From a checkpoint of a small image classifier: layers 6, 72500 training examples.
Rows from block 3 of a small image classifier, named by matrix and row number. Rows with one number within an expert belong to one neuron, the router's apart. Each number is 128 + 32 x the weight over its row's rms, rounded and kept within 0 to 255. All counts start at 0. Numbers have three digits each.
After each expert's rows are labels from the 100 images, of 14848, where the router gives the expert most weight on average: "top examples" is what is common among them. Only what is clearly more common there than usual is listed. The data: dead-leaves pictures: piles of overlapping shapes. In brackets: how many of the 100.
# router: router (model.blocks.3.mlp.router.weight, 32x192, trained with AdamW), inputs 128-191
# up: expert up (model.blocks.3.mlp.up, 32x96x192), inputs 128-191
# down: expert down (model.blocks.3.mlp.down, 32x192x96, transposed), outputs 128-191

# expert 22
router.22:114101113066122138158119091080136138151142120195185067174075072140118157143113123118109120099138137103098175152115182074197105153171111108081112122135142105131122080125066100167106174151115107
up.4:098183147148120140111145106026115125156193136131074099077117097140139147100148201105145099112136112173188105089126073131105101071139109136140134126144139091083120125109111155091149117140096078
down.4:147181146119099173107133131100107136156071110111111142100141093176082159110089206066103119169137182163123132103130149095213095173095145103068129171135136125124179141139106124147140147122082110
up.5:055116096133156132160149115109081141118114137146113138120159151136163104125123142193174089201115179146136081110123135118130154151062086096119157110094086105085188199098142116112131124075140180
down.5:163130099073128092153064081166182130144151164147104120092201145050149094098185136099120133172126162105142110135176125131153158090188169164071093141093107121128113120171171096149117172089116112
up.6:163127135122082080131175152131078104176054128098072122126130096170107104150134084066048131169114083127160128061119136107103120163136178144171118162127111090133108113175113149156075167101158178
down.6:108206043171139068133094110113129104124135078104131141119154113122114127097141150142146141139154133117113069131094095146083103205132110124136130142132137110123175133166095131076165096133088096
up.7:143152102172150159160163166091152073128152145134119108086192141082146073077169124131171146111100082127162120113114184173135156143142107133152128172135152148138119135142184148173130164106117132
down.7:107092094118136143138153130162133144131183125140164138197072179108115151147073181141091094113153082147081085138181113139100177084089124110069097087124147112194108140085215114131117117195164136
up.8:122155103091111167101079143120125142128122087143149084179090081167086206120049129159114151116131139105156112093122092066127178123114145164149153056108132187173144138141149091107059121149088123
down.8:086060179109142138100141174124085196179138136126201110096128170116165129105120107102152107060131121157107167115125167152139082104055120106031129142111075085138090157089115122204134177138198132
top examples: large pieces (88); aligned (81); bar (39); palette: vivid (34)

# expert 28
router.28:112117130143103163190171113088178095146100136075069094120108124143089126116111152127135116090081162136143127130110076158128184162122100152119125085133111100173136150163130115093176148107144126
up.13:133119170184145082115165073125130177089154170191096107147111135105133150109161116154128145133118125101075106117210152126137125126103129081115143129121071087087121122148119131116148118155122108
down.13:117141146144071098059133114047072168137127123145164152113141141155126173077093130167137100134160145156124146139097145125161091125138124143092101138146155160105160176084116124162113176112125124
up.14:136176144095106122185121165165106089113116163147149130163147121150104127176122140107147190099119105176080150136172091128143152045110065123147078160142147072114131061185104062166149159138116185
down.14:121094135111164106150156115082065136173124102177092102126150082129089108202103107181054125132193123124143166101142100099149128145144146104132094141094072149066083152107119121109138069139123098
up.15:104125164158104137139146177105106072145112146130188130137129160148092133139107118137109158131145083208109071135131092175115145121134040139098162115132095133052152070091138144162173140158130158
down.15:134141123089195114083172139170125121124138102086100126112167061115157093118097125100107155113121106125080146077119112129115143149122123142091094135122127144100095210144080157097154107121130079
up.16:141068162140098096107122108061133172083167071111150104166081124143159122093163107139132091179139168095172094123177106116168149103148127181106140094049186131109133147096147123112105131205170165
down.16:130106078080110116142185179130118106139169099151176151123070134142186144138097122118135130140128138092076121119087162171090079157148169115126145184102131147145187119052113166127117161150114155
up.17:032134145136119185132154217071121146105098092101079129157133185130137122184115137137118124139110097168112103175102173101098144092148156096108126147126106130146119204174142151129118173087090147
down.17:139171082160144090102104067126125157115051110138119122132152082108059107172171149164133115160078162104092124106125070063148096134102115112146197128171149139119123151159125116121148150123098092
top examples: pastel (42); earthy (41); frame (26)

# expert 6
router.6:106088158171149119161090141092122178117195110077134175127159172109170190101081101130077130144144187116201162160155187145139068105129160115130130105150176133186157181084084118154140131173087116
up.2:117195079110136219081121114117203163113199126094111168132064101155147161117143149078117115131125139155083146168104090037138173126096119167166107167152108084112128130068151163113129200154110133
down.2:197121142094171101112109136115134141175103109132148151112116131132160151099129172153174147095093157145136167135079126101096169128159089121127185153062109096123144132142102094149088135101164082
up.3:165101124131134174124174144129102077121129132103104129129131012066125103107061090073164136107161124165085147135187087152133121112118143179121159081171187146150139090057103128125098171168123143
down.3:205168128127082166107143130146136087156138148168145126119128152086144070111153166120119126105124112075148089173116145097123159122094128133104088111132139115072129242159117166184173123124180132
up.4:173115109131124106159057104139134165111121115164103126173103100084141073141120161115157113169121126199158108126127108100127188083200120125155107118112165183091085123188110082147143186173147110
down.4:134125082113140081128107173111123099106166049138120083118112140138125154135165118124109156151109109099117139108200159177176087122078172147160147134142143167126154147149100172074126123216108185
up.5:139130124120157136157155109124105089208145141138128112087157112159132135120159116179184141130149096150136068164121163074132058118143132092142164081138145156128086134104164164154112155107153169
down.5:114093185125130116127124127184159101105085160128188227148128160091086068073093098111109150081123120189088067146085135115156162105100140079143084140166090108157097132122140114051120108106068156
up.6:148195139104077114128103116168116130175149174097151124068192109158123063069173150135113104129147119074136103183126147142104118142102158065120129150071184130093107087134086107146137125136109134
down.6:130140183122092124107102136160127098156141094121117121133113185102154128106167107175151079091084164140132102111163100110185082130088047155090170105059122145143185128143169129131179143113119137
top examples: textured (65); earthy (45)

# expert 12
router.12:145167171132182145087154125145146103103179159114164093190088103082149102124149159084171165158110134120172122103101137112096105132133091092148082081111139179146120079154158064128122062132188159
up.13:080168115127111064122157114133167107129111105186121154103135177113095066107106135165128124109139130134140079133144153162148062105149139112118073148130163096072182151165118151101107128098115115
down.13:122095155130125086124109085120161135089149099106085167177161091129165095222165143136103172097123136129131162144150102110114151179136104101143149139158101106086140136178134110166150203090177101
up.14:167107127147158110120126126109184130148112150098072148086160153109204135085144138102121104118109101159165130140131055061132071144152103154123141197048194156104108102152126160131130143119097153
down.14:104103112157144126107126155110162121078144170121105119036131169116151122124160154122142151138093132074108151088093208116110166092102126123081174143166131186120121131148122119128162136112119060
up.15:136126146173151143109126079150124104103171123155117137138128129091155198164132135077099139132126111163157171166106129144085107129084157131105116155077081102172123132153075092095155068185144147
down.15:119193118091149124137078116115089131072123146179149146101092139145063135155124130088110086134094150125155111148132099089158160143144099157208103169150190103046165175136114151101194167065164126
up.16:162131132159130143088165116095080164077070142132180132115134159183148132147095120154139160142110152090107088223100105145122096168171098117144100109119172094158101135147124114167193169158125116
down.16:197130139132125119108168085145094159093125106147118147105177102108182114119105076136122114139138134170098141132086174122111160100134098107099112112083107134194104113157178163071094144107114191
up.17:166107120145138075072076090132069122165125140065099177167073118109179095150171092146123122171151148117067085102110099117158095096201107130103090142119129097124117162108110047106132128151127145
down.17:041081116138141120149164126180158158127135107126143133098093091122099087120152122138149080106115036093193116119129146135127106165106074117170197097126106108094168105095123131131125142075140104
top examples: mixed sizes (71); crescent (41)

# expert 31
router.31:086148079173158118146130140117090140139150102168180157169189152078106101167173112133124099117173136137130096168167086167103090104163104114125098158096147100111171153181077126170064136093178080
up.0:131121133196120095114120096161173108130176191144133152146180076086128131107072163108142171080135103149136088111123125140095229155127120133110138101138148168119127113103138151173159108159153126
down.0:131151119131161130131120119143146087172161154112105140083132157175166113124093144150077119145162101151070130073118139124116147087132164129127090137133143113177131128095104114153155090138105100
up.1:094143091107142101127158180172133106122118119151178161144135137157153064182112145159194114088159104121115132105134122110123126088151112155122149099128138188095116106098128115154103118081149138
down.1:145130129139169148116085092090133104149096138175099107087102169119118116112223150156193121124112138133123110153144117164155131146095163119131140150114110061109175192129180152066052149119109098
up.2:103144118134104089161151125146136081094161171096110071149102082085128120182151128129133149165135101137108172120117126150078164119139076137157141169185102137105121151146099161074102159067142159
down.2:136144161172132118145185130149130154153122111111162106041151110122144132127196138059130102119102098115105154176113094108129178099135169109135200172130134135107123088137088114134149128134058104
up.3:139131109134101147147169161137096064154147137102170085025144122114185146126161140135124078183160193126185107152068178164157097159126104132143089071131150111140150062111169116141144180066112124
down.3:145065127106120109126145142100112173149084118133097176157139157165083093133167173137089121104175111193008093155094117210104129109135130156129116150152064146105048068121129145165142091085158163
up.4:066148083147108169120139135085069120089073142152151133139088080172065095108150133139140100117073117183177096159132185136122151163151177121148132153130106074094119111180174107167090157117153147
down.4:153083115060091125131161088136140159158125127079179144139132137150184178121044095073100090138139105129117166103189095136146159109099091136140134104064178146151114133122109086088150166126137107
top examples: small pieces (92); ring (45); frame (35)

# expert 15
router.15:097146146119111158148168152144147114137142174110151141160100114139189165112082083181097109164063119155115163155114083115176160177171164133183157127102110082173136133077131145163128123112099138
up.6:165135161151135098120078143053160114082121167095123116136123140122126141138111147196137114143030138146154111109089133119167047118133165124153152092133150165106139151102183166111206102140143111
down.6:157098102133136096059101129085157149151148121047115139125113200096119155163185126135141184127174118041132114171154171100136118088111159168105193097189147162107148145140128135162092106085122125
up.7:138090123106108126146064153160153124109075117154132080114121110160102215104137144155085209114119118184144164144092134053145127152148100102105116158109147097141101121133145102109152134119059135
down.7:159151166115166178145195117077136122101164162079157137172150192178164094181128122139092116122138115101143140152132163152140157173103196096159092106128104155118090091133109087125090129157102169
up.8:208089133122139161137111126143163103085145217134129114165091184134126110159157146112108119135142120106175126154099127150140162162115110076145115153087095149129105166166088230104069081114098148
down.8:101156152124077119094129152105122155103162142167158119069128068123173076145082165122117119131171174148117143122155113166119149202137094108112105115162095174132138127085184154128117117114071139
up.9:081125103120072138112134119172137109099112171106126136179148080159105149144082170128122125106103145130096066153155125173110131190140166141140157109103122086005141152135130168095104097130099107
down.9:119167150105122120141149104188110175161150088154184144136158103067185057149085151147166099110116165151091172128111175122112170098114105094111116114140123121078159142140083104126111165149127152
up.10:207175172137106127076150072144196084081161065087108066080111037169113132093113123103139140145132164177115139157179098146158150149161101111116139135112097178118135110057063148065139134100087153
down.10:145168159127105189116119092157184118120159148128127196123114118072149128142159107129105107126132104119150166108138171138098137194133096161143032117154117094131140070147101157160084073125103137
top examples: large pieces (100); circle (44); hexagon (41)

# expert 23
router.23:152168107080130149090159167142159105113145148068163203074148065125136188096072101169091168154116148124128121133129149116158172092128096153125082191167138112108111151135121152184150103188137173
up.13:108086085146122096185125129073205121111113112113055158138070149133116143151165124121115158163100160102134131120162134126126089139131095107084170126094083188152135125120150105121172084105155100
down.13:110162104101098138077091152204147163106143141129156097214117141152146171115112101145171190161118173102123082159091145148100113101079156100117159120082181129078141101149134141112193125080081122
up.14:133144061118118166154129126087075115122109102149061140158140132164160101066148042125097114123134139089066130131145157141156074154104136094145108156133116158140142158167100157140140150184169116
down.14:119119148101122170066135104166129148121171176143142178109134134145088071120124182090134196077099202063138131121094045127156151143150115092131133160063128150099151096161140153059133141121121093
up.15:180155123170154124151126127169147100103127151082105126103138127090143180128116141114121104104140157162097117167121115128098227102092120080172138184111105144108155122141162125112096081122131181
down.15:126181121085098169158110154086137132142133152150133152158124098156104145194076130119065092109129087167133167164203132117112173111113109110193067082111149122115117149100142127219091108110138151
up.16:127050164130097137141151148106145167146138119124147164097090168111122074147187068060139071078164120180135168099145104140056172164110106104147096115142128118144187090105126145133063146057061153
down.16:110150063158124150119122119139104164136118129112204089113109115109129153153150112093100144136125147075134134165156103075123143044121101104102101195091171177156155134114132098117173102182136111
up.17:069131164122174218152119102113159182101104097115107042132118114154126160088154108176132183105159154116073119165140128103127082153105131140142106122102170116128118149160101140071159108144128134
down.17:156160102178158169095117128178108171166083075100087163117101116128151071116135169162178103086124126171163101137130125136138182125100114147119139134075157095128157116188124144100110082092117139
top examples: large pieces (100); textured (100); grey (87)

# expert 8
router.8:092093194198156115136135132100069090156095146076077070184156142148156112153128134115152085156124153133152151113088142120085128165108135172141149132097112127115139178116151169057077060114117151
up.0:158204124117191128117128124183135091123168207060163097113152124152140153067100151090111140095118126098108165152162165151091100145107096116152176149101147121120149108178114083164120070058151172
down.0:178154127068148125098119079130092133154123121136090178108141164092075101177167166120142136113114147126141128082179077066173201122136119063104071121158094093164067159138132127160093164142152127
up.1:099127159096121144160111169118117094128110124181131054155130151110086131198115091177154138136139110139118113118082077129116096130086110123152158140182128163082120096137118137119176136108061165
down.1:158153117178171144173182151085132100161132118128068184065134140099090130105130099081096159148110160121120171139124181148087066113108099140111100071166138163110114111175111041170141188204144124
up.2:126142178124132145143099124082130157139140111140180144138112113114129117165139126164070072076132146123136094091158099135069161153154101150123105080199142124099197171060153161157147158091170112
down.2:151133159096157064102087180131102159102123168120109119162133182122062128127189124167120177114113140112180096112084147122105093159168090084060158162141110118134084105122102165132101175112118137
up.3:131151128033152160105135137160187117142115169130151177103140147089086116092129133115126193094124091182116131207150146055100086148161128084128145111124105107107102091157130098139147166121132167
down.3:133124155156096147206076166131083149141175058144082114133080161121131187141116117146127083186087105099118146106151116200155134136124132124099133108180161153176109152045067152108136130162132160
up.4:076168139109142128137103075136099091090159121148121116120099138157081123139163145114119151156198106132141118109140138123131102166103121080143056148072077120105134066163126115130140139063097115
down.4:088092107134136152145130121252163166098087078171194125142130159107155107127166136153111133095098142148110011174139073126140147098065127130091152134139192088143073149176112102159146110132149078
top examples: vivid (43)

# expert 9
router.9:117156079112084162147099128196179107174133136121084166107072056130127132109052097121119148195142100168128155139123105094091181124154083147149086176083163081112123070109129141144117054172094176
up.0:118146142137152103121138117135106134175174166119173151135134146129089155127151144118130122087171072165084109162104139137113236165142125176127084193138106106146123095194101103123108088159077121
down.0:167141140126112161181120153090173113131109131158158164119077154150172108168084165104118084106090105180138132125163139109114102123105112125137122068147110129111102106093136127171124148141217134
up.1:144161188071122116123135124165133135058120148080179160152106107128120102154135109109151171168154110175103135162094193136137158135140097110158077175110104133172099111116089114119092058151169084
down.1:116130105127150119133147165073109101178126127157104068152099124066129124144142105109115085137138132115185161127147141166169153161146104093073105152190094162167088124128210165144115170137094165
up.2:114095109114173136156116111087127185098062119131095160133162116106144140123133124112127124117146054199079074102116122157123175145163135175088156111085127110090110126186140079209090114159102114
down.2:071137116113129097207120080117122094138132191111126169104131147114097138091116100118113072139151168138141182103183156139106135120104118147095053128149092124203102134129172071162103137149181109
up.3:152077070144117104136079110118186196171141096154109080162150104113154128113143165131161099115153130107142112153063201149077098095175144143089170109117176139106144171143118114133195187127098132
down.3:129145167159114107039122149106134083162130096149110167043105152121176186156133110095122132149144167130121111147128118100143073108114142133093131032135159141170129135218121202098125147141164100
up.4:109149182093142160133136066163101094124065121119101169129146115128103080143100131175187156164152109132157079072137167138122128119137147182078119117162180106172075124150129092068138112106099184
down.4:139106097127113172118170126140127080127203119138159122148170107144113177135147129155111152115178160077168142181139072142110130097088141105161131133156142074105170082106136089125099142145088103
top examples: large pieces (100); cool (35); circle (33)

# expert 11
router.11:058151111137128116147120148168128220127085149143123105140080118076094130094116117165117133125136110091122119082097108202092106096134092093057101066140066151156060136126148088151078126106155059
up.0:095090078155134159083147085076136165109135128099171124100087113139095162106081094081109113102111122149167120081093083113179093118099129144073149139125108169132111152122168117139109128129116115
down.0:119120124139086132103077090165081131082125116170078099151174157124159118172175158134125061153115061111155119099114142108075111109197103181136083148129180130115187130118122156144139126072091147
up.1:132155181061149131130168154130132148187172124189147176125172128134125112094072100121089163152123147147073053153129080121181151114105060107139125141166136053109118120096145155118123160202132153
down.1:064025131156121134115171099091141116111065152150128110123097097127153143161139150160132138086134142061130202069086138119124152147127103139159124102171115106155121131153157145099117074127121137
up.2:166125171152099174157108143186150153152124098108130126037200116179160081085109091187113127115152174078169134106143102148126076136146119110154111114171129151060075137088149160095116138124112198
down.2:088077143109137100183165120139168181166086165122161136146114132103100116157083133150128145129093115148081126255157128146140144180162191101049141149147077117129146109214139142160104149146163080
up.3:089107125144134164140095156104143155123199080163085148127094165136076142131141102126127072125082148098157157132147180111121100116120084131071118069188179130110170162223180188084094152144080113
down.3:163155142130130112151055122142056125098106094119151116192150079093074168112178131197099149180147158127185136115081102143134153080066118103105128168178125135153114160132111099130186045166120142
up.4:157122142109085090189173087186142097086180155147114115096129160084116146100126177092159092122150154163080090127087147180146129147096128128123098089144081147173161139153099111132107078060107171
down.4:055100182156171122135101110128118133103120121050117156137079153100114094113121091105107060134154129125143110138140162077094145142122125133164140159140193105085117125148114171128144133164121114
top examples: warm (100); shaded (100); small pieces (61)

# expert 3
router.3:113075069097130164155182102177070217136094183201130059104168155110099100101087111096119092136096157167174143134159136147135111126055110151093098090141106152139150121189072160152101164099114101
up.0:165139135160138127156171069158095129109171137187133213149146033127130139190102122170164122118116116107067135131178158088149134099083148107134177075150175087121107124111060097146099165107193150
down.0:099147090108088135103099182101116132115157116082093045147110137088137096059175103117134187111133160134139187164113130171154107160101129090132131129123124105107114141141201155143111110097154108
up.1:115151110119065146110127193146108084146174129116122110071172182137129156111148147169098121152146114170151115156095150134138188133155128126107163122095093110183116141095052082127133151107148041
down.1:130127071211143132093115123117125166117084107163127135188129128125144206111107070113156191110161158135126191144165150081113106037149201062088130172093110116149134130096116108172118112133133161
up.2:126148100110131089199132103106124057154093185088114101117089114091181099153142142117121142092098133134144160135068122183090121123151127134074084015155060170149086096127140228091122130156131121
down.2:121157180093129120098109173115111151084147144159119134159145130161100147109102143096151078165075095102096104111188117086111127126076111144169068210139105096132097130116096082209081124117132158
up.3:160122078097152146139120178198142144175128177098111119111127093100122118122125162217146143131126097145112085091101159142128158154177127075113124127103145174198050087032115112118102103138102125
down.3:157051151176094111097115147100146167152118150144152128129106161146180090129139201147174081096118110124130135127159089150049160162170118138098030150080119139093143120126118116156137093127132114
up.4:148192141150062159133099105054107144163096146108122131105163119148149119170125162102120153120130180106161167103130111100105117141091074117149194118087149101081120084097105178104154185151142179
down.4:178123109119164139118128119159164159097155089137164117098141096092114170127132076127123095182116096149102102100137112135168144144147161161059130177085117130127082103120126125120088145077131157
top examples: vivid (100); small pieces (68)

# expert 21
router.21:195101167148178075100131140119100179075168079141099128094112173178136147105140073171169178080163123124104115162143175132156185117193090087074162117143090120123088067110166140152109135164082115
up.0:125160168139140176080111140133106039125212126126180173084057112159190155132097110162153125193111116150131150118088162133183125150069061133141152157148133194112145126127113106111078099172131108
down.0:157134119072113145120118103129111054083136134104107161118105048144129146171107180080110086106123093095067114136108117110140129187198089112057148104092111115179157101134172056185140117082150219
up.1:088130138119166141126167093101103118189085080138130174130112155123135106194093137155121092099160147115105161150113124167173126123123180148131183127133141167145109164127202128100110167120102133
down.1:158060093098121153120197146094178159137141166106136085139128074096155190144085129162134126143127096202138087087185116073133175107109127157106158094145140141115132076131139137144128154189105076
up.2:212094119119120147131140135151107107152118172127184119147093149122172105148172155119075096162141085040095081116096169169143133200092164104159159161137058097158100080069172105207089056118142131
down.2:103172127161149150144135163187109139118097141104101107198205096125104144105166080113109165113087068145105088150155127132148097112172118150073144178098185136070140117167160107145183108072114100
up.3:133140099128122161112111134129168149170170138109074174142101130143050166111120152193128084093142157118103122086098114062129102086122074172147148198157196138159126087141078171109146090182082136
down.3:121076133135112127097165137155119129140087191113119114145128177122162141117147151163100169128142101122154099038128124102183118177148120109119090122146056105158109100044142156138191119048165131
up.4:141107152152088107153121105133112063191147123092114156186189085137149182157147140113157171199109121085108132099131132091108130119092159100107159159140130120107156100080113112096163072101136122
down.4:155136137145150123150122086174179085157063131186089127136141143165107096135059170175131113078126108174151140159140138171147085125135102178108087117169188128172122149108117156069185129127168116
top examples: large pieces (94); shaded (79); gear (50)

# expert 10
router.10:161156127095172100171142124175141168163061145112102093084115104160171030124124140156104169111149130108140127146151121133092109102088106054093110153158129178109119118138078092163128191098147129
up.0:153086093203161166070125128086123080141145068117127170150168042127152126153087161129155153119150116113061197156154113146081153148120123130093151125065100113186113195130107119132133106194153142
down.0:102152162080130200127121067144154119105138104144126180099149092099088159083118106135171053094087105151134037140077106187138106159131147125143086128139174144091159112123140111098111106092115103
up.1:134103176128112195143169116125146137125183142067129144084174171151110132151157130161096132103044150157117073099170152156159159118150093095093088070174113091115103124193138140092109133156106165
down.1:066108144113133156145094111173069100129123193183133147135151107089130080089202171088183128110139123192100117136114162108152117105128145176132081209108101088155149118135128167114166141145089156
up.2:122166128136096115061066141087067162134130171132099140115097164129187086197153126147127188125145130154140123133067072164091096186134111116121084134091128133113113106149212121137192139142129156
down.2:121096061132093140159155158136129138103185118122163088126134114116095208081177136158152115130171095138152135143143125092148121118105161130100177178110162137079108154090069112139099087107139156
up.3:080125109165145122160143143076147132138147169082108115159068056094083173137110135126151152088076144121097105158155081146160157108152108175160177168133123080129081100090113132170073184152069105
down.3:146078124148161127124167090101099144178098052130156152159136103118093150093091135130159094124115129145134135123112092122144157146130182125139112149147147106139190108096125158098124050150155161
up.4:130143120113137143101129100110160211084157059137101111145122104095149119169079096132091128091083158106167090122142124132117032160108128135157089137143115182131117165088052177079112099136126095
down.4:133153184048132144122127077152108154188114126128133137104131138132137108110203140129179130086119120138132198131174183150154089095141188143161134131106110113124164149160130155157108168123096135
top examples: dark (100); textured (90)

# expert 30
router.30:109098170154101093113140084123132128107076183083093083104178127121142097105124172153186138156154186128065122139096154121126142151075144089161132175145092152078140128099144166090190110106077160
up.5:027097175093165158181154118146077148162120126111198159117190118167099094120086176145093126138079159158101098116126072149125065127057108104131106130167120066104166151124112148168091135132173108
down.5:129160127127106157105121114091144086069100152135097152100186167136160143131166099135135116165131134162145172096147097119140177110081125105073070126117125166109134205155143083082162062135125076
up.6:162163120149169215080037075111116133122094122071130171235129181162133070075149160117049098129095094137212109117111181172116152168106145136119110153122103070103102127183155129126107133158080189
down.6:077144129141101072098094153187143101148169132100108173120142140154149045089171167152197142093117096190130113176144196102137089124213164099136096147079126095108192116176147096108140104071137071
up.7:090106121112178161178073144096134138094103129137093152130119133098109126166100122198079105086103105108120128125175111135159187165179158105156182144174064153196152150186202138177100196149125100
down.7:091089129122142112061108094123116136106111124176113141133150083114049190166181066128158163057096155163101098116093084096165174122172105118153149151120074114144139152111154136084102029115096103
up.8:151123125122128119089135090148111122089157148094168157097157147128145087136156073138132109142167164106162144136172114183167159095155103153123101156102118102187144148126156136161140161188122117
down.8:190129055139102123101133103111129162182168130052155090141151064122141162137081159076104119133157143098078186156073128106077135101162154110150180093133102081148138134150104071088118107128131121
up.9:112070140076152126160109070127159150126101159177180107159111101126081136077087123177128152114125130138119181158150105101146093153127153133132158109140113076102060083147143159126108124100117098
down.9:133133174113150146124131153158053083184147149121083102094164144172144124157126131120060174166151133146094184123121126163164089103113087128137103111143110092182147127169144160158071141109106142
top examples: small pieces (65); grey (39); rhombus (28)

# expert 19
router.19:125116157134097153141175169130148131141113093095148149084195108166107108187092167178104138178132130131147071119117110117085117121146090140068075075151108137148069167136125075090113133134089137
up.4:119145102162134105140182178125112151175152143129112122171098123107155095107171091046105066102169134188095137109110138091101098142088158135119117146098108167136140114178088166154169114149093097
down.4:101157164106145110127090143094123151075090135087129128100081104112109060105152144189129097157144147155166138151104072153125132174139115168177110123099134180156088143112155124154106127144192183
up.5:144127184126118104159154114100087143126110147163087144163075141051095096155110140150134147176096151151091161121126079084127129175118108122086161138207114072100189145047156122133142052060098136
down.5:171177123154139127109061126139155126104155092129104151111255107190060145156166181136131120102133181097098165143117134065140148149060167074129114139133109124097125114140100123131148125147132099
up.6:131223115136111084133160138110080122106114102135100117075091118195178133095038118102086152095152105124124237152116086139121152159173093116115080095085130183100129154155157128073139098157063159
down.6:091099140101138121171135111152087124182104155104115126152130141115104134105143148148166085160112134126088133070134122132043166167087059102150141098158086138110135144135138158128116090081111140
up.7:184152063157161094118093177117170098188130160104131135130088122054120133136156205114118071072184120118062081138125133151100166191111161168097089122119143121149170120134173154122120106114160106
down.7:110167149116131111147166060131145076110082108115075153134069106114117145162127163102147139151148079064129154185085055119122125148145076160153060166135161080161147109138136111123117104202152147
up.8:071142170116129088155177103155150114147137118138129082128117112129137092159168118127141117130098163108154138162125148162104100180109085120156133130147166157123111063166134178073079130132202145
down.8:173151121139110159073132142125102110191166097097157178171078136080110167109147123106204147136086136156114106117113132044146169130180092110141143111143121145088154116082126134073135174152127131
top examples: shaded (100); pastel (89)